config = dict(
    win_length=400,
    tokenizer='char',
    encoder_mlp_ratio=6,
    encoder_width=192,
    decoder_mlp_ratio=3,
    decoder_positions='rope',
    init='torch_default',
    residual_init='none',
    epochs=84.5,
)
Rows from block 2 of the audio encoder of a small encoder-decoder audio transcriber, named by matrix and row number. Rows with one number belong to one neuron. Each number is 500 + 50 x the weight over its row's rms, rounded and kept within 0 to 999. All counts start at 0. Numbers have three digits each.
After each neuron's rows are labels from the 100 clips, of 14976, where the neuron reaches its highest value: "lies over" is the class under the peak. Only what is clearly more common there than usual is listed. The data: two synthetic voices taking turns or overlapping, over music, noise or silence.
# fc1: MLP up (encoder.blocks.2.mlp.fc1.weight, 1152x192), inputs 0-95
# fc2: MLP down (encoder.blocks.2.mlp.fc2.weight, 192x1152, transposed), outputs 0-95

fc1.385:501474461483478527512570510627641544482471454492399430528529499513548476510524494431510534554464536504521516474511407492558515548462399478474486517492532516455602470502559454539505446625515542461617418440549491574486522498566503544394453412484487463577440578541490494480477486510407494473
fc2.385:471522375530521556502521556520495460469465503500556480488515432581413611574524505525564520528498479461563423468421475481486574530463540555552484568516505439543503582522436545545480376577501571525503483482541489526518510611546490517552475513508553550426527456449522496535538465495575590489
lies over: child-like voice

fc1.696:517540522500473592459479479445423630546488433470577543540493529516551415507508534504468571617475474497543575427472521478464507562508556452532488485406527434442427532523496489475537505509529482484532526429517529511495425473617515514408518508502533492506526634527449461474471495460521481505
fc2.696:416431490439494534472422538561487468493506440421560584515408446532452523518453439510540573551481488481496465485444582521478557493410414494470548434447521493499453420414518464520532461573399543458453469466500444564427495439407362453441566543465561436484539535474584566496513511474547581550
lies over: low voice

fc1.335:446551559493480612595521538520532481550556519559521440450462518552445459521578460479504510628435516477487495485444450377433566488529452528515589481458569521476534598421489522558553531518428570599551514453533559460538501506420513493565512617497492516485390498507436409551589521549505486416
fc2.335:476529480499534417525545420443582517607409591492497498545493493500481533537491492490534435468493449534493496513471543529446499472505528542490422419550523508428444539565501474517481461507515495501466495437442556542525620498606434492504498379483588531487507534470522555492479599443467393556
lies over: no speech

fc1.344:494526406499496513414523474496529623449533551450481449580471494472503397523478591521425502519492552556445513506488528484552539518447532504491410504535527510387508522541484422590596475530516483433628533499536487565488512519488510510573538489490517407598448561435475522358529458506539584455
fc2.344:609452551546461420506458459409439541520446547440435456474611491571479486514460460466508464496509502403540499543541498467434513519556520483505565460502584443506474516553480534487508480419451561564532508465572462514449427533477424524555533387437464470560505469395466442578515518504470411501
lies over: child-like voice; high voice

fc1.566:432482516437577484450572455456574488580486483555486504549411577488595509506580423501582498469439502540495479504477430454457498503510513508515538624365517577539436572528527465477493673431526498531468420578473563465494459475541414510506454525422502529511408529468434422494543530448495435515
fc2.566:604496496438532474407544511466538458464454545509459474522432496537555596412560546542551473476532534515397532519413392394486414586549450501453472538538554545449519506461431452524516459579472597474511522591484442456406575489582535532463502488445566469524517477514604439505390625417496501563
lies over: no speech

fc1.750:479594400490494460535465498622449443445493434575444468538415610507561467491551483595478479504500493484468433493498483562551409520453449428509520585465550518585527531507474562479457524526538530475528467544511549597539500555523394471478454535338454513474550463514522507535490537433444523565
fc2.750:484541416471540642540558551506525463443449546522471572541492544470533502447488467458478488535462513624558557392544467497497548456491517528488406516427438478551486536465540581500534590531593533442515504509579524426481553527500407595393470586518462474569580469366386562416552494526517544515
lies over: two voices

fc1.219:523514525501431508505528488515503485478553478500518437420448521508535454618582570485563459460493487583442549448382367495513571549475469476541505491416577539438517496483477607513454484509528587450532491514468491428653433520426487512492449536443508504498480431465454505515498495553429541549
fc2.219:511483535487419551511571495485516514577540415433495543506492583428607471487491494610533524431497451466475527460502511587529510565478620512446502460545405499566542474529494533478539520445527513631510468515483591490597527487411522482419412473461502459533520459431476413493578538484498479504
lies over: child-like voice; high voice

fc1.290:520542540515479489507497564457520455375519465459461431448490525501458442546584507412512450480493550477507569503503481533548476565492522561577556618469518491492487488438582409555507528592425461500490569440401545523499489576586503499441499458508482437505456619602468511488451477440455527492
fc2.290:482481456476455536601525486475455576476445573588496470518433499549429500417437506470420541523559478681509602419568536537571532514518566454485507431592508415542604521550502438470510503406566481464512511480414485478410445501494514501540506429500539481520501483429416528450449533555541469478
lies over: two voices

fc1.203:483497496453565490530625449498492462510648509527559482459463565533568431596531499505562506419533531489583498428429466566529432550544500553398462563493502434441532516528508627526468561474525494431531421495535470576503409477577360481555451491436511513486503469455462513480482494461452562540
fc2.203:545442486513440519386446539517480419519560583536478475495442524566508442435510515437527492516507396500412510539441607516560486557552519525477507479422452560578466469473502494463445530432513503492450644535447466536493482489536463548522467515521441468519431475451482502445475602535517481525
lies over: low voice

fc1.650:497513453487537488486407550591518616485652501516478585533461492515442455609564552531520424461541472536488523466504439453540535606488565509444384479471503403477542491525465476460490605449504476500487399442518506591585547495493510617522349534431428459499500532455427480518552484461579488449
fc2.650:589518505461540492541528495531430534603518625496489499446475502546446518573458510537562492458543491543524517517409486447565514517518545566445551491445524476482515404517527486493478545437552525477461388455528549529529499546548553543566449453523631549513451508475502455643483525487437490465
lies over: child-like voice; high voice

fc1.725:435533459535474444511451482519537552408515505471385452479427467515452528546481540392531517498466527440517582444414534498511575506507476570492490543467512379465614480402523517467441471516457522537541515575522491460573414519514481602496429502466524549522474503523530465523536462488518595440
fc2.725:480539482454468506491504527479425566517440546463520515501521506539539530435477471506527495554547540451506544519407454509543514628457461472535542572438525486518667541500555492528532467495565501527599467511492498570592476497462509479500499563560509434391466637493506533562588550451475535614
lies over: low voice

fc1.449:507532512503556613598453562531454488461409465533521444461470543490415446483547558529522516549342449525433440435449513540425546492581388448456562498487539553437499471546536528490535509535444496531472590533453512537554564472435424510489454522496489551530428508412473432470523474494588455450
fc2.449:479461517557523508504500549425480461462497522499531569571498463440473421470457575493559565506458475472512521453470492475567493550451444398480562473469459599538490636440525545538657484366520580433455453501462376511505551531504465498513475524557562476466373499546479529492462538516511501490
lies over: no speech

fc1.549:534486456586548466447521527553474548485549483544504498538541616531593519563584468457503530566531495487523518452433398500464582542448507463466356475449535372535468534523458469572533492427501582459595529463429540508491471471528510512472526463453482441492488495476399445519509508540552448431
fc2.549:500533498471461513525507567511379462529410519485449543412488486479508416491483550482545493514578592541518516455526410459492493593458552532470619442550627408461482514450531546514588535533549511468513447651530447554393447477548490500528596513593554527387469476515455495467462506455507447485
lies over: low voice

fc1.753:486512501524456348437502535465443501542509516492582466462514517501530459530501627500444572491502483446535515483464424422540500513556536502500520497501579423559464529555494488533552484469493573551487545563494457542540448492529521454521559591509468354450523495479459470443501422534573531475
fc2.753:536481474573484585497538475554536449469516442508596522410509473472551458477448507616580468526556569433522520482502510539579503420413466556503542533490553479448437513444478444386553551587481532552572478551532531531495417469445511442525445515515521555519517465477411437576464445582492564426
lies over: high voice

fc1.576:451515506472631494432490481468536544509512437490366493504445515597530468525534473477444440531512498548518506498471510517525477555450490471564542576515544451556421573513578351495507556498534532535476534525552475534497499446583475561583454601492521512484466536535515514447455346461454491490
fc2.576:506597600466563500420463408572551592480542505478540458488557545515495489593507447484477364457540436492470493541521542562524484474533479496581484455577558476572470428569549554539531554545571507464370511556536506487631473486522608492450405452388486450506543538568473410495580477555449466559
lies over: deep voice

fc1.594:399472555530415462494550510427517442509503484489525508450439529489559384534520517501495494466461561439569510477358466545535429554493495551462528615446528499478513510611595554554559487506417490443471498528473542514551489488574421512631468594455509465438473519517368496489398502475517516516
fc2.594:487521556464495576429453455467528482520447445560478527539465475540503497417520416498557498516493518499420546447442567489514471453494560543525513459494489552459451454532447533482495549548499510496363485445462479545488495502546556470509374491537488403525485466514656475437364539498489496508
lies over: no speech

fc1.450:481573517480486515498524566535432483596488359527459456433428612580444500517544494409426446496429576520500576415472541451383521519576446567476574506475546479387448579553572469511498552513480533417494566502458534532471460522478470520490475485427516554469565531555418478512437487532578462524
fc2.450:581509494648437538521499474512551482525556485410505458507579512511486506492452515485489423515506474525474538497515489538602535609470507436485619522551545420540545448495501478386564553402566477521433455517459354438430516507580485445443418519476557456583492448470412417516458510510451431494
lies over: two voices

fc1.129:589529421472554495450510422496513647475427458435507499606458517530480465463480496478405447549497509571537458482496511497480545491477483510476393548512505469500511539604453545586516556512468528410549566612427473618465487483432514504585518478479534453520530513452524493377503495462480573462
fc2.129:556399553502506462461455483449415583532536546466462415417528538516490469520407552521449528565495503362526467574589467471535516495441514520514470538487517432486478565545486465460535601534496488537579521465537515486456394445499466545497537484491472533582582424512432500587482453551533394478
lies over: low voice

fc1.282:473557470507522515512569552493517420585563480543449539457377554476501513478546553465549435559449532535481523485459436458493432542577494471541409484345556510542576541452495444557483560508536595417597406522481518467537499537417515603528409518451459463488485525538406463502503498509531446458
fc2.282:501552487539539536457619519537487384542522568507546480428396565524415492503443522493542472464535547401521451527356476524473559463498669516445517460570467396530584551417559483465471516483472489529475393478506467493480473506527528462579500520479511537475503577476481402530553443506517527457
lies over: no speech

fc1.381:507539424555501519496484562504482418581544504468463513496467612481536522536592527424463485495414592462449509453383452471478522553504482496528553546380568430494500452465581452527507587408510507554504551535529468453545522498509526546546502524441374510430425486590517457493572405514557519505
fc2.381:364544533514427438531514480489549456489497521491421494647539458433558472539490432495484471529475571540466458435480576495393498494493550454557462536457590431481561478540454529467439602424562547481503541493529547599472580486550530526517496547453570493469540485480492482527531514476401523543
lies over: low voice

fc1.743:583614472501370483524526505483586533520492532512493536454518556591533470499538500461423508565490560418498533525473568448589519527444501486464495433436523546534527438567504547552477447531615611449534441456515494436576489532489354543452452507500523449503522447474398541496590492556422534437
fc2.743:436368485510469515550493445488476575462521461494569554430519530508513524428481484515421440491499514460645536497520473527475578423460508478582396555469547485557412433498554487504490534470472328511502491484447518496541567524570527458525457410528429530537536598480485530537568488461515503481
lies over: no speech

fc1.569:482428484471425502506516514507524486550594447436435437461451519545521414547542597528503562608415478475435440410474443561547550502463399549478422430538525487463543545443550500587558516452553553474564525467538542473573571515496468564485494439520489500532418540496544526479591574601517454506
fc2.569:506523495450411576500607535503492433557481564520493552426474434488541566460495456508492531479444606576521479406495436461481526503531487430496467589591504485414518455401480536460586487543483517542441489494516483505518512444448538433538417515517427413433466476494500422488557574565414511459
lies over: child-like voice; high voice

fc1.429:419599510423508545450511561438491497496519556460568514490502547440475545519550526395509462479491443531394485532456455389388482483511495498586483592437575487434559498506519484509533504595515504520440583471583513507563502454525553507484479532507486477544535532550521426497489437507579588518
fc2.429:505468499479555511544528612555518466469479507523501519559468494430435539473464533435434593576519431466540537566483500578446496540468523471423589631499466450547503502434493450537607565421554503521577430579500375541465480488465438545567535501524567457481496469462440504548566496458576481409
lies over: two voices

fc1.321:443500543529538533554574514595585573504557434489440446454526587558428542602493548518545490560493461490577515507310471479519535582495439487454581456526551421481439482467562540516494482575476415475483461516470439449515425500491394508597518489458445450426456502555435488450567530471397524450
fc2.321:403539597423458499540455434511500531490459584509526451456502468585478598470531479469502428495583493472555454533566409547457534560502539448504542370409478512559501444433551496445498488531485485455555475458462518621478543511537501532510435433527455526458466485458518608500576555520494497534
lies over: high voice

fc1.659:585638442525407464445497494530501556377484521470464491492479553667518475548587610403517488508562540519465537520464496533562399507534497496553484429542532453401571487539436596528487515506525555467556448451507514420526549475470494551503409520439450470516422415543445515548595453551532503515
fc2.659:540474446495525594418490388572441506513534538550587531485436552489473571437436481529509456548443519555561476479526509484544575490464479482552393502461514474557454529528496509495434630367583436466508548425442446460489536417511479500542570547551494515527490531552458494495510497415532568511
lies over: no speech

fc1.534:558500434521542578470487548528355494480484462483547534525474540565495511520512596503527449466398504468513495432422549606505418543517477584508494583474569493480504523517512516627510499450460531510610565491564518509507381524530501579452457510405488488418509516547449430441443527464408492534
fc2.534:442458485523453510479579442524507535508482564460536461462530593459517487474442478515497490405521509507565556558549430554518555514453503572517522384444515521443458412444474458439506440467553465538439529429471603615540511578507504459516416524481458484534453502423425542545445538501526398410
lies over: two voices

fc1.443:514468449566475511544513471462516461449491580542481465539478600482496434581576533543528587563514632453589518493429397518490472541529569515476607540428510491479465448504498433533518545469436541513520554504410511477523477507492391534436361466434472544436458483540378493546607501490387476451
fc2.443:394590523524421552425480446476449449426475471457568461365506524394551501430554476511551543511483512509400510512463439399440471500491621527493463489512525559413458518413519501450497502533414490436516581537560464597485550539574469465556507415481447457523443491383485518566445535518525476564
lies over: no speech

fc1.555:421554533552483505460518442510498451523489529450505450511544571478493567538540483494540540434507512484561458501449402517571496485587468573558565582446554579572497472485552442581544585552472588443531468564391461484536503446470505492464486478478503459538385474487423538512605482542497423452
fc2.555:501395551461529592485504457490481546474497479468527481476467461497421570436540506549472504527413528489538510533515486514514540493523493479505544526521432424512445471415496492545511594431499516505505540493537510387427467478607433547482514503551577522555438490463555443540439519461423546547
lies over: no speech

fc1.188:466521498490483448464673545484533496479492492474467492463486536494537538524538560449499461488565532566487558442435466579526521553496456543473488516491535481429582497484543463585473574611527550386545404533504480509525497528540509500510426515446388422443508523526471504429477505414448548450
fc2.188:480447401462527558494513440488513468487470466461656473509533579525504599415540459483492477535539484443530385521454502492449391448474460590500388517526559510537491497431406508484501571458467446451518565556577479507508579487610540513498521498569573503490480460523493564493546552523544529471
lies over: two voices

fc1.339:451483550504582542475529419465517519524513518491485396628492546494584428497550521493515508555504573485566516497368371471448481485443489480540603541419506552476528509491604523537508495505442558467531388504335538496566583511600443478578449464513482517517442529459417493467535500536556489469
fc2.339:541471478502552406439527543573471462579503509547482438397440415497455518465508545537573435530486531510418483477522426447547502498441545568513416537596457482545561503448533548475552515473520464455491423469520470492422580439562478468585536460568576511462512460466558476554426539411506500507
lies over: no speech

fc1.716:491508434409518489447497482477444509513454493469540541546430575477462540572544505494487492453440464519417461461486484478531505479483509491469594660455568567537530493558442467482465595499538569471477539548572607539553457542476454538378454530442469519432525456535554449491542429453475487608
fc2.716:513425533497495572541484509455481504526489484477507519512528611470566519535528508486483581485403474492529466620603530499534514413514525537497531662430556602559452487402473482463560491544460485508550602471521538506514492459494491597450518568477465549493378526489498532466562443519501470453
lies over: two voices

fc1.354:525469460402484515546530533515563538465551466451514519452421521476449436526569495512500514481571495582516523447460488445435536473574481494534443463492603542441515487498541508549520614539565515520526470553582453450488387518552517586573467512460378412532504429499546510489457463573472509560
fc2.354:485447488569504490431478533472506451478497558496516518501496532517474468529492542514487494418495487497381613479512501493448440473532566421471432505471492541394492470450483460503534517447486454499486560540561456557427456514484485477556514447549457431510539543617479558564539515583582557487
lies over: deep voice

fc1.223:439554563451508441469505512478493519492436432443501473456486573475439440482526543524514482471403544508510464516480482490430439523576480537594548490434590462505624518495430467518551571468491429425465534580467565538487568486557581517466491524437497466389433445600408444508485455399580468494
fc2.223:462636431515546497467492463563557555464498532444582546580490392381594519433480490525564510507411566594457526510503458542530508388448388480491483532504455548490494452443389496571528447440548424526506489576465442419505520512462447438421475441534525476575512565465526499467619537506504479494
lies over: two voices

fc1.53:581452495552525566509553456490422418480491501454589430470543544590533417570428473501527479515424572492547544489492486618632464598436502455557497569431505469520473413492565454592567568508483454500636573526403446469468543484463549462572515547475491442470483565562470468425487463410451546518
fc2.53:471469575622549538386456425474473452555499459509521476462495442527577451487432575482516548573411559438520482455534527537498426429451450501539495449429571465570477481508523532505492545595448500519418467401539534554497556542565473490426473495523439378531531523460519467524535516563544461525
lies over: high voice

fc1.23:493512453489548498553538602526481451459564505432529582460505508466459501548549546500476467491466450554473521426426485427494498506543521458490490536553566492535525592481608525478607473489573559552439456454494484476513353599531497471597548522490440314523502482501519530475512477582535491551
fc2.23:533461531588441508462483514458519444517471511560558374492433478516467538516523518498525443444503403533490498491525507516421487514511635551426514521509507466432429529489485480422560560528512536403513462440557543637488464478486543523659482415432543482475473481587476523507547501525473544458
lies over: child-like voice; high voice

fc1.283:539540547532328535477471502476516513498426528442457490486551580509576474506510490465471545649474473479432511432407541511472531518522466533459474476467581501511565503539459509656459499563611602509464515459524476551468476520435513582487475479494548453523467535538426437503570488499411405469
fc2.283:531520495435475575433574524581438453534545553511426513443459580376528526588477444411537510513434539500607500500510496443455528499478453542571387584540443506507582552478447565522561513453502465528566479499488559421567534505486494465538458459521503498481485537561418493551557569428617511423
lies over: no speech

fc1.481:528508556555559546511538488482533430519509580474482514573519625530542554541550519467474520439459544405476475473450449517494470554590499517452581666355520631470488453536509472528525578472540581500514414455448468509480481471466470492456495456488499532437393456508375506520526503462559439451
fc2.481:425551461493479544486470517530485482456534539412596456510464409534502548384480544549535483455433477471550475599505482434478509479503543516578460548546497530391439450382583528512499616519465524507556546537478573512462522447503484525483495426497471396469414546471536433582515542442521527563
lies over: no speech

fc1.109:492555588483533514484537525424409511514518514484556489512428515491572381528491480513556533548435543498526482513484446535601488550572472508522536554443516519550534488492579475445518590635516562496492542487470468566575497489523397495559507570476519445573472526441447550407450465520511535518
fc2.109:425508471469567512503474574560497417463414511516529467606420520467472459420444502458577460557479525536353553459454497512469497467492584441498467439578505411480567473451525566570424575513528537446489457500435513405386513485538413499450508416585541444465490444482526461481398493473478451575
lies over: no speech

fc1.159:496470520488540465455588488540546563607458559455385536475526523471467481540609518482498468556526531459530520497400417482461454544529403400504469548421521518525473527551601510472568552638460538561490497553395472447520419541441586485519475466491569505558510544469548496489592490468552475485
fc2.159:509530525524584399582469494510488515610501549507442505599546562543478500463485460430639511569508466473408443484518469448521543419447469583503511472466547512463417424497520530478443540534488377507382482439443459537528490502542447457469509539524556513502449453509550483452522545466443515494
lies over: child-like voice

fc1.79:467485450490474446412597526421398434467513516492518559465528617502538492493565487369512534487492497473408528452456475422490516527510468534518529513478543535507519545575585475555528596563386568496519596545517520517509508511570565571450439470520479526498500512607490489512488485527534540463
fc2.79:514498528486537523452470528562464515493530479522559500520496519429517564488512526497511488523415549574532413505530463441432500506485408541471420619470467520431480413451516520561569489489495542605573503508498449408367373450462469527455535580511534416583467390524362497538523500500615554422
lies over: two voices

fc1.130:532538448464536510480648458448522473460516541359557555549520622517535533584586433434564466491459571432459522556499434492532480497436465514529493491459540485487558486526545425625534571457451498572516446512569466445511518594470485550480400508470480509413492453510429452464421519491593577537
fc2.130:519505528405515546532567543546532387472465479452538511512483389487501557532529459500604554460506501463525419506452484553484449564434405571408475405539447524521505486442482545566583413551557396513456587503396398494489421536501485527560491437463506545462435471544529495466514462464458490553
lies over: no speech

fc1.25:462485559506487466439555433470459542512448468601482525537468508590474508544459527442465490524529524522516464505452464496459533604480440505547430504432587429514535506404553492660507464562504572420555423463488475412469498527588553562486482528471494450580453542537444523508508387470419504486
fc2.25:432520513505513520424488482389506521557479507483428515484492517478537475424567494512536460521501486577456437452440508487526554537502472520555443591428518472449466489539425520566452521541571476439484445526521511441533593526566512531547502459596532408554528503455673562452480444470464603522
lies over: high voice; low voice

fc1.242:478573544487504505530445481578423521385454418479494449519537532521479519481558548485455346537565503497499552495466469470483491478564476557537540545451563546529567573466532440539506555460567459540495449464466609561461485462493490545503419533479458496520527444468560575478549536483440496467
fc2.242:468422534514568423533553523432454569447394537572508461514506454516523497479500477513371467509484551503469566405561473577525528480446544441516512488545468540523641590468504514543570537460614514437540512640514446452432520435441382533484422514553508474444498433474502494533509476483506503471
lies over: two voices

fc1.525:510609472387516397448504504500476535420458495516464460559441506490435547544499461454519448509443499503512536447512539476500542500571480420489556608461539490487523550517527475514439599511442503502494496526420610528531503526534489509494503563464576502485446477561492473387425450514555471513
fc2.525:492378516613519481465488521534507566445497467393516555536510510490487509502517509469416601436481443449476595488507562466475424552471509425469544610553563481485562637427501561459510457444484495542539461532536430363466551508426560551534504547501513528597500501553436511527529594518461495453
lies over: two voices

fc1.552:496528449534519543479510510501442446473464529441511490512511516448505515566462565500518529473405453426514500476506484433524452575545545496598465529508541517516456567533533504666577472529457464441490521460491503500478527542520503467517487418485463381432416511528496393476521433499508545488
fc2.552:510458493453531556569541521550563550445522538516535493576519514541532396508490474506540510491456495419482527537585400486489484547567455497525521553538463472494462570522559601522442590460401523578527412529553415513472396485388407497410521492546438525504471451447539452556587513501493461451
lies over: two voices

fc1.517:456584426439537469479465571485479449437493455523499388454448502565491480504547475492452485437453486497593584455450536529531512552541511539453511565452503483560520527451635487554493503483532517432488513540413593444583474503542432568537517481491503449476490507515514498472518506589466424496
fc2.517:444490533536499440568500506478506510433551557571534519483490457421464530478419507513436517515577446638557632521579582533521539494449559376472571479612536486576586521398496436453581473500484499487496492465464386491466546451457562515524423469574538479434485418524427555463524606489462469446
lies over: two voices

fc1.44:527482502461531478531540476415462501482496554506461587525493509560481473518457564561481516542558481389546457528483428544512514561527502535587454582480548556457509548513474536617494473530521531453524485529413483579500554519483473484570419454446475441521439422583461465513447438497511470418
fc2.44:609516612526496443405530533495577480504507496561491456533519465436596498462552539593578573473515564565499489563473483529562400498501500411463524433438463494509515576561467491580419520428495504493506484531456584487532484536414466498472507490505561463542454486403518498621509488485557480434
lies over: low voice

fc1.652:527577540533549477526524455539525544376518488534546509494544610580486554518483543501460458497440506518471517486410469567549511520533457492534544503487542519432536443541524459526511451483561521506525564510488552420511509566469495610536400498447437510489400459560440489518576472530444504502
fc2.652:445496493542470535384564486510464500482452515519546499520449541479471528467548497552447618405503500483631548490542544516554464499517512430530433516511541547466465479472417465602474423500481550468440538485451527487630575540507516477496553503490538436537516499513526483542515537428489485552
lies over: no speech

fc1.645:521586474432587553492581570486444507609419555522532428545514583443507399536512462474550518509487500522487444501455462480511488518527465469465489583527486451482504469490615527502516415520476553540468533499444415530583497455483441460468493538468524526513493548523412465502474486494587515490
fc2.645:510458526387495440423492479563540416576520528519500546492504508520475558430484488534574512456546504463391486517476482458532523476482510563522434455560484588428551440497590547493463443540507511561496441505402546528450504478530435485492501553490475543515414545460549407548441424471455519517
lies over: no speech

fc1.215:466520515469440480521456504487521481547470414557387465563445510553437531532548519483477498538455545581483488458465539569450500531511412459622503468444567533555547507443492372488505526427450528461525438513444609584518505527554507534488509575484501479476465441498517475496548473549452498505
fc2.215:530488441613518551539518537470555474518521503572519410574521430537405549544438483511500582544417428524516552536495567564586463472438517540440512557474518487496472535528469489523606467393504467508462558515467504507474441479479414529597398585572548499488440457551484502541507507455563524399
lies over: two voices

fc1.363:514509499400437507488538466485539539463430606369463512493492538567506480519535466394418393424425569540604508514440508516543506484516584601530476511523540509442500542531520524589538573540481557458447498542552523613456448522459521481488486420439513457498413514499518507446592499412504564470
fc2.363:558542456465454530555578492412514443480535524423474352567529557535471503473512525485590574557486435434507455494571523528521585521435531474447498452517471456502483602553484406452505526484504496524516541481510518446536555521606474470512569564533407597461526440501439496541465504460513442500
lies over: two voices

fc1.664:537495498502466548522557521638465444538564544408431450411525643509462530523557463496519544392379515472549462443432484554496481476533431553545508466444557386468489474467540428641543593510482555485542574467523520429508508488423474482520510459478476491431398539497465451523508473582452531562
fc2.664:451482490512549498329568506529453516503505483479454412546554396520540519581489549505555464467553480411504497489491529563491465518441444496460451478530468492433541481460437404465558505523608407512449499543464564453504519561566381532576511430526538516453572506398535593527531544435522517523
lies over: no speech

fc1.580:499549490526464494469576506562525478447578524447455554477452560479466527552588498472582492524386556465427556531420468519483418485506516473563505492400514520544462512566510531546525533470488453480515528548517478492534545623429463513453486522499457487493436420466389437499543555592563564504
fc2.580:523402461527504514452606460506459514524515531544446458510510484512514536557423508486543480493488458503469510516480488500475508461494466537379550458476460527487425593554519438524459486503378416499474516421467399511403498484521489530582459410471464569421506521584581497516486502415505470487
lies over: no speech